config.yaml
model: "image embedding model"
train_examples: 195000
cutout: 0.4
hidden_act: "gelu"
fused_qkv: true
bias: "none"
qk_norm: false
inner_norm: false
am_softmax_scale: 30
residual_init: "none"
eps: 1e-08
max_precond_dim: 512
lr_schedule: "cosine"
adamw_weight_decay_other_params: 0.01
Rows from block 6 of a small image embedding model, named by matrix and row number. Rows with one number belong to one neuron. Each number is 50 + 12 x the weight over its row's rms, rounded and kept within 0 to 99. All counts start at 0.
After each neuron's rows are labels from the 100 images, of 14848, where the neuron reaches its highest value: "responds to" is what is common among them. Only what is clearly more common there than usual is listed. The data: simulated fluorescence microscopy of cells. In brackets: how many of the 100.
# fc1: MLP up (model.blocks.6.mlp.fc1.weight, 256x128), inputs 0-127
# fc2: MLP down (model.blocks.6.mlp.fc2.weight, 128x256, transposed), outputs 0-127

fc1.238:53 30 59 34 77 49 50 36 63 33 42 49 59 56 63 56 37 46 59 40 19 47 47 41 38 49 55 43 42 75 44 63 60 54 50 53 60 43 61 48 37 52 44 55 46 37 55 62 46 62 48 39 63 49 33 55 27 55 77 57 40 48 48 57 46 41 58 42 33 52 67 46 46 41 46 39 49 63 50 32 42 51 61 42 85 57 40 62 44 44 27 52 66 48 17 39 59 36 52 60 41 51 88 54 30 32 56 41 53 71 40 45 40 61 55 65 58 40 51 51 37 54 66 65 47 58 37 47
fc2.238:81 54 78 42 40 55 46 53 63 32 45 38 39 47 69 58 51 53 73 25 58 40 55 50 48 43 47 72 48 54 55 59 40 36 43 55 70 45 52 44 62 39 38 59 49 66 20 38 58 50 60 53 60 26 50 48 55 51 38 52 65 28 53 53 40 41 43 53 38 51 46 66 61 73 49 41 54 69 42 56 42 51 26 59 45 73 42 34 39 33 49 59 47 68 39 56 36 54 47 53 41 46 65 39 54 45 37 65 32 48 58 71 70 69 40 61 47 62 36 49 72 60 50 32 58 54 43 61
responds to: yellow stain (100); dim (72); bright spots (29)

fc1.94:47 50 67 54 25 44 54 66 49 48 71 58 56 39 70 43 52 55 70 60 58 64 29 47 65 47 37 36 39 42 65 46 54 43 38 54 45 37 44 63 33 55 42 39 48 39 44 54 51 72 64 48 52 50 38 44 45 37 36 59 37 42 59 47 46 30 51 25 41 29 62 55 60 34 65 46 53 74 57 54 39 33 51 74 42 54 29 41 52 68 46 48 73 68 45 57 56 76 63 43 51 33 41 46 66 33 42 50 49 38 68 33 39 69 39 45 48 64 36 56 28 49 61 69 40 52 62 52
fc2.94:40 68 46 40 61 53 60 50 42 55 75 50 50 59 55 30 60 64 55 39 26 29 59 43 72 56 51 63 29 48 30 40 34 42 44 45 53 45 37 65 40 55 32 67 67 47 50 69 55 58 39 31 68 48 54 43 58 57 23 56 58 42 58 54 53 59 68 67 51 43 68 63 48 56 54 57 59 40 58 43 51 70 44 50 58 47 75 74 35 41 57 66 50 55 51 45 53 64 68 48 58 62 58 41 73 55 56 55 78 63 41 64 39 23 30 48 58 47 35 50 43 72 41 42 51 52 43 54
responds to: red stain (97); out of focus (44)

fc1.179:40 59 44 34 50 61 41 53 37 38 50 59 72 42 51 66 32 51 39 38 55 45 60 62 54 45 05 43 32 59 60 42 50 45 40 50 45 59 51 63 52 43 40 51 42 42 43 58 45 65 57 29 61 53 41 62 66 48 61 47 44 47 61 72 54 48 28 44 57 60 37 34 49 40 81 65 67 48 53 59 41 65 46 52 49 54 61 56 47 57 26 66 36 52 38 37 44 64 41 39 41 36 32 45 58 50 24 53 65 64 45 42 32 54 29 16 56 43 49 68 49 41 39 62 53 41 46 65
fc2.179:41 40 31 51 34 41 47 46 56 52 50 37 36 77 40 54 60 57 30 62 59 38 39 52 55 31 25 41 42 63 45 54 78 31 36 31 46 62 47 35 66 52 49 56 50 40 58 48 39 55 44 31 46 56 38 30 55 49 39 47 62 51 63 35 67 45 34 31 41 61 57 66 55 29 34 59 56 32 43 70 64 56 58 50 43 55 53 31 24 45 62 41 64 35 41 60 51 38 49 48 50 65 50 47 59 48 67 43 52 76 59 45 48 29 28 65 48 45 63 67 57 35 44 57 62 68 45 64
responds to: red stain (100); few cells (87); cells: one or two (87)

fc1.9:50 43 60 49 55 50 57 54 41 14 60 61 44 53 60 51 58 26 49 69 64 41 59 65 51 49 38 44 33 64 56 59 45 36 38 68 41 54 42 49 71 37 75 57 49 53 59 55 31 38 54 57 57 35 41 49 63 49 47 52 41 75 52 64 68 37 31 38 48 57 44 57 51 29 56 71 65 73 38 55 46 46 57 54 43 65 46 39 55 55 60 41 58 52 26 49 47 60 41 53 46 40 65 53 61 61 70 76 67 53 64 48 60 62 24 68 59 43 59 34 52 41 36 36 46 32 51 76
fc2.9:61 37 64 45 43 34 37 37 42 37 51 44 56 48 54 37 40 62 43 59 68 41 39 49 57 35 27 70 52 35 29 35 55 26 61 58 52 48 63 34 44 53 45 55 24 53 58 54 45 87 48 40 46 55 49 57 59 60 50 84 41 63 46 63 43 53 47 74 58 39 74 50 44 30 44 61 46 43 48 47 49 56 43 48 76 55 46 56 40 44 47 52 61 34 65 51 43 61 32 81 58 51 40 33 39 21 45 45 52 45 48 45 69 58 53 49 53 45 66 28 43 41 37 43 53 53 46 47
responds to: red stain (100); cells: three to five (53)

fc1.240:42 55 55 41 55 48 48 53 46 51 48 54 45 54 32 54 54 59 47 43 50 61 67 51 66 40 60 49 66 75 37 40 61 46 44 62 68 49 47 41 72 60 26 44 30 68 69 43 25 45 45 40 33 47 54 52 47 57 50 69 48 51 45 54 59 57 59 46 48 51 45 45 45 69 42 53 42 52 55 31 46 53 43 65 48 63 49 53 71 31 56 30 47 48 54 57 84 75 24 53 52 46 51 32 49 45 69 54 40 53 63 71 45 69 54 66 73 65 67 50 45 24 51 36 67 42 37 19
fc2.240:49 45 63 70 19 57 53 49 45 44 51 41 33 63 37 42 40 25 49 71 41 57 42 48 46 46 58 56 51 75 52 42 48 41 57 38 36 21 63 53 46 51 41 64 75 66 45 48 49 39 54 60 41 54 53 40 20 64 54 44 65 44 43 43 35 56 53 61 47 60 42 50 47 57 52 61 60 64 60 63 51 57 47 31 64 50 54 33 66 32 56 54 29 56 43 39 49 44 60 31 59 34 67 37 64 47 49 58 40 25 38 56 47 64 69 73 60 81 37 34 66 54 41 45 41 50 42 61
responds to: yellow stain (100); few cells (53); cells: one or two (53)

fc1.61:62 60 55 54 45 27 28 67 47 30 29 32 51 46 54 50 46 42 48 66 44 37 42 58 41 45 34 30 61 51 37 28 61 67 40 48 64 43 47 49 68 45 58 47 42 56 33 53 45 40 49 40 54 43 40 43 40 60 51 44 29 60 57 56 71 47 55 35 45 61 65 53 49 36 25 54 52 53 33 52 57 35 51 71 42 41 37 38 34 48 41 80 52 44 66 57 51 62 56 37 59 54 32 48 23 56 42 49 61 23 55 78 36 35 49 40 75 45 50 67 53 31 47 35 56 56 62 61
fc2.61:52 88 33 44 50 62 63 48 51 51 75 69 65 51 50 62 48 43 36 36 62 42 52 76 47 39 49 65 51 51 51 59 30 40 62 52 49 49 29 41 32 69 39 64 51 27 59 44 52 64 47 53 52 43 50 60 68 42 56 37 63 67 50 57 54 50 49 65 69 61 54 81 54 54 35 51 44 52 65 53 59 61 30 68 46 59 51 51 32 22 42 39 51 32 61 44 47 56 44 60 34 55 69 44 52 47 46 67 50 53 55 58 54 40 41 63 57 40 37 23 33 49 36 73 61 53 55 56
responds to: red stain (100); few cells (89); cells: one or two (89)

fc1.97:49 27 34 30 26 58 47 53 38 37 65 42 27 47 45 40 47 21 55 47 50 54 47 50 56 63 27 45 30 37 56 41 44 35 42 61 63 55 53 31 41 56 60 59 61 63 56 43 45 30 29 52 47 49 25 35 58 44 65 49 47 50 62 52 55 58 27 29 37 31 30 42 47 55 45 45 40 27 53 43 51 28 45 45 59 54 54 51 72 53 42 38 66 40 33 43 40 78 40 46 53 61 50 65 35 28 47 48 49 46 70 42 53 63 48 28 66 62 49 39 46 37 42 49 61 54 47 45
fc2.97:50 52 51 44 57 42 60 34 44 69 43 56 34 55 56 59 62 44 58 53 43 53 45 53 82 53 48 34 51 44 51 55 54 32 47 30 43 53 27 51 43 81 53 48 55 51 38 24 14 71 39 37 69 29 57 36 24 69 46 58 57 57 50 36 42 43 50 38 39 33 56 63 40 51 58 39 52 68 31 38 38 60 48 64 46 81 44 51 43 41 46 48 65 54 35 47 41 50 36 27 64 35 41 58 57 60 45 37 61 66 44 48 48 55 46 37 47 50 52 58 44 35 31 36 35 49 39 52
responds to: red stain (100)

fc1.107:47 43 29 36 42 44 38 86 36 52 54 43 28 39 40 64 54 54 44 56 66 44 67 43 66 51 49 48 35 51 43 55 49 79 60 49 47 63 52 53 72 44 51 35 50 59 44 49 50 64 37 58 48 56 52 27 37 46 71 56 39 49 65 49 44 67 46 40 51 73 35 56 65 59 51 22 48 62 55 46 46 45 62 49 50 60 40 64 47 39 51 71 56 44 27 28 56 50 30 27 54 34 19 61 46 39 52 65 46 60 33 55 67 60 69 57 61 62 48 32 41 52 46 46 63 49 60 54
fc2.107:59 49 45 39 65 57 38 63 59 55 73 45 50 66 27 56 58 63 58 51 53 59 26 63 48 60 54 36 44 57 44 61 57 52 43 45 45 45 66 53 60 49 60 51 56 37 54 45 53 58 70 26 54 77 36 37 64 51 54 31 28 45 49 47 36 44 67 70 58 42 62 48 34 44 68 53 54 63 44 45 62 50 57 52 31 41 56 45 36 59 32 26 60 57 40 63 56 63 45 46 42 56 54 33 37 46 45 52 44 04 29 44 42 37 38 48 77 43 56 61 48 43 47 50 61 69 31 67
responds to: cyan stain (100); long thin cells (43)

fc1.173:55 71 62 31 46 42 56 40 60 38 62 43 52 53 46 45 50 48 45 38 37 64 38 47 50 70 60 42 48 56 21 42 63 21 44 41 62 47 53 46 55 23 68 55 54 60 80 51 49 40 29 60 65 42 23 37 44 54 53 79 58 41 44 60 59 55 61 47 39 41 51 50 42 57 19 56 52 48 50 42 48 45 39 64 57 56 66 60 59 53 70 56 55 42 38 46 32 44 47 52 50 51 64 29 51 52 65 40 48 36 37 51 41 48 42 53 66 64 48 41 48 57 70 37 34 37 50 12
fc2.173:40 80 63 50 48 37 47 55 43 46 52 39 46 71 64 48 29 62 44 48 33 45 30 78 37 60 55 56 53 39 54 58 46 56 38 49 46 68 51 55 57 43 52 34 44 51 29 41 53 44 41 47 39 50 53 54 40 41 50 65 35 28 48 22 52 52 42 17 50 45 42 39 46 48 55 51 61 59 61 50 54 71 43 55 86 51 43 40 61 69 38 74 35 63 37 47 60 33 54 53 63 53 65 37 50 68 70 52 59 54 61 73 59 67 58 37 53 48 46 44 42 45 25 39 49 48 29 53
responds to: yellow stain (100); dim (91); bright spots (35)

fc1.139:40 34 37 52 60 60 56 37 56 47 65 26 57 59 51 35 57 50 29 55 53 48 45 38 40 47 22 73 56 52 36 55 41 56 61 47 65 39 49 48 43 19 59 30 67 36 57 45 44 56 44 32 55 52 69 41 44 74 41 51 46 34 62 50 63 61 44 58 48 51 47 45 81 41 50 56 51 51 47 28 49 38 32 67 50 70 42 51 36 51 45 66 58 38 37 67 54 45 55 49 60 62 35 55 33 46 55 73 53 75 39 28 34 72 52 60 46 56 68 56 43 42 64 52 37 71 50 55
fc2.139:59 50 66 60 42 43 58 69 47 66 65 50 43 51 50 40 58 46 36 51 65 46 70 56 86 75 35 61 56 55 33 37 56 45 58 49 37 54 54 56 63 36 52 64 41 55 58 39 31 37 29 30 42 46 61 43 70 71 53 41 43 62 30 50 50 58 62 68 44 34 66 54 61 54 28 49 60 47 48 61 25 42 54 62 64 38 37 71 28 33 55 60 53 44 44 62 49 75 42 61 44 43 56 43 52 41 60 52 53 43 40 64 53 37 39 60 68 60 51 59 71 47 45 46 43 42 24 50
responds to: red stain (100); dim (55)

fc1.75:62 38 67 51 58 62 47 44 51 23 56 57 32 67 49 65 43 40 58 52 71 37 39 56 64 66 64 60 51 63 69 54 61 51 65 53 53 33 56 35 53 41 64 59 71 61 58 44 41 60 61 46 61 66 46 50 45 32 37 32 31 46 69 39 46 48 35 52 34 46 30 31 42 28 42 43 54 47 30 73 39 53 39 71 60 36 46 58 51 34 55 58 35 44 68 48 51 39 57 30 52 44 44 48 50 44 45 40 47 57 38 32 40 71 29 66 53 80 48 50 60 54 32 41 64 50 42 62
fc2.75:41 82 52 47 67 46 48 48 66 59 56 58 69 56 45 48 43 56 47 37 37 50 54 31 43 44 50 74 34 46 69 43 48 54 57 55 47 58 57 42 48 36 63 42 50 49 49 56 44 47 59 38 58 61 40 48 60 36 46 39 39 43 64 64 67 42 60 41 41 35 73 79 41 26 47 60 51 68 63 59 51 70 57 61 46 57 33 38 63 48 55 63 40 47 53 54 72 51 53 67 56 56 76 47 25 56 35 44 23 25 48 21 45 19 52 39 60 47 46 44 39 46 61 45 42 62 52 47
responds to: red stain (96); few cells (52); cells: one or two (52); membrane rim (30)

fc1.175:42 42 63 73 45 57 49 69 56 51 39 54 55 42 34 58 56 50 56 60 62 41 53 69 54 53 44 60 57 33 46 68 36 42 51 32 49 41 50 70 51 79 77 44 48 31 61 43 56 56 55 45 50 42 59 54 63 45 50 37 70 50 42 47 49 46 40 35 65 66 42 50 51 33 66 51 37 58 55 41 38 67 52 51 65 47 37 61 55 65 37 41 34 38 58 51 32 41 57 41 52 59 54 55 48 37 42 54 77 29 41 26 74 46 42 48 41 27 37 32 49 86 20 55 62 46 62 54
fc2.175:30 42 75 53 44 41 37 48 34 45 30 40 51 40 50 34 35 59 60 37 46 66 39 63 47 36 48 36 49 47 43 60 65 40 50 60 46 60 45 53 58 37 47 54 67 66 49 43 70 27 60 65 55 51 50 74 41 54 73 48 31 24 57 56 44 61 54 47 39 42 32 30 56 43 47 35 43 56 61 61 22 42 66 50 41 45 54 42 66 46 48 69 58 62 29 39 72 64 55 22 66 40 55 46 65 54 63 45 65 42 58 56 64 43 64 38 32 54 67 58 54 62 52 43 73 48 58 59
responds to: cyan stain (100); dim (62)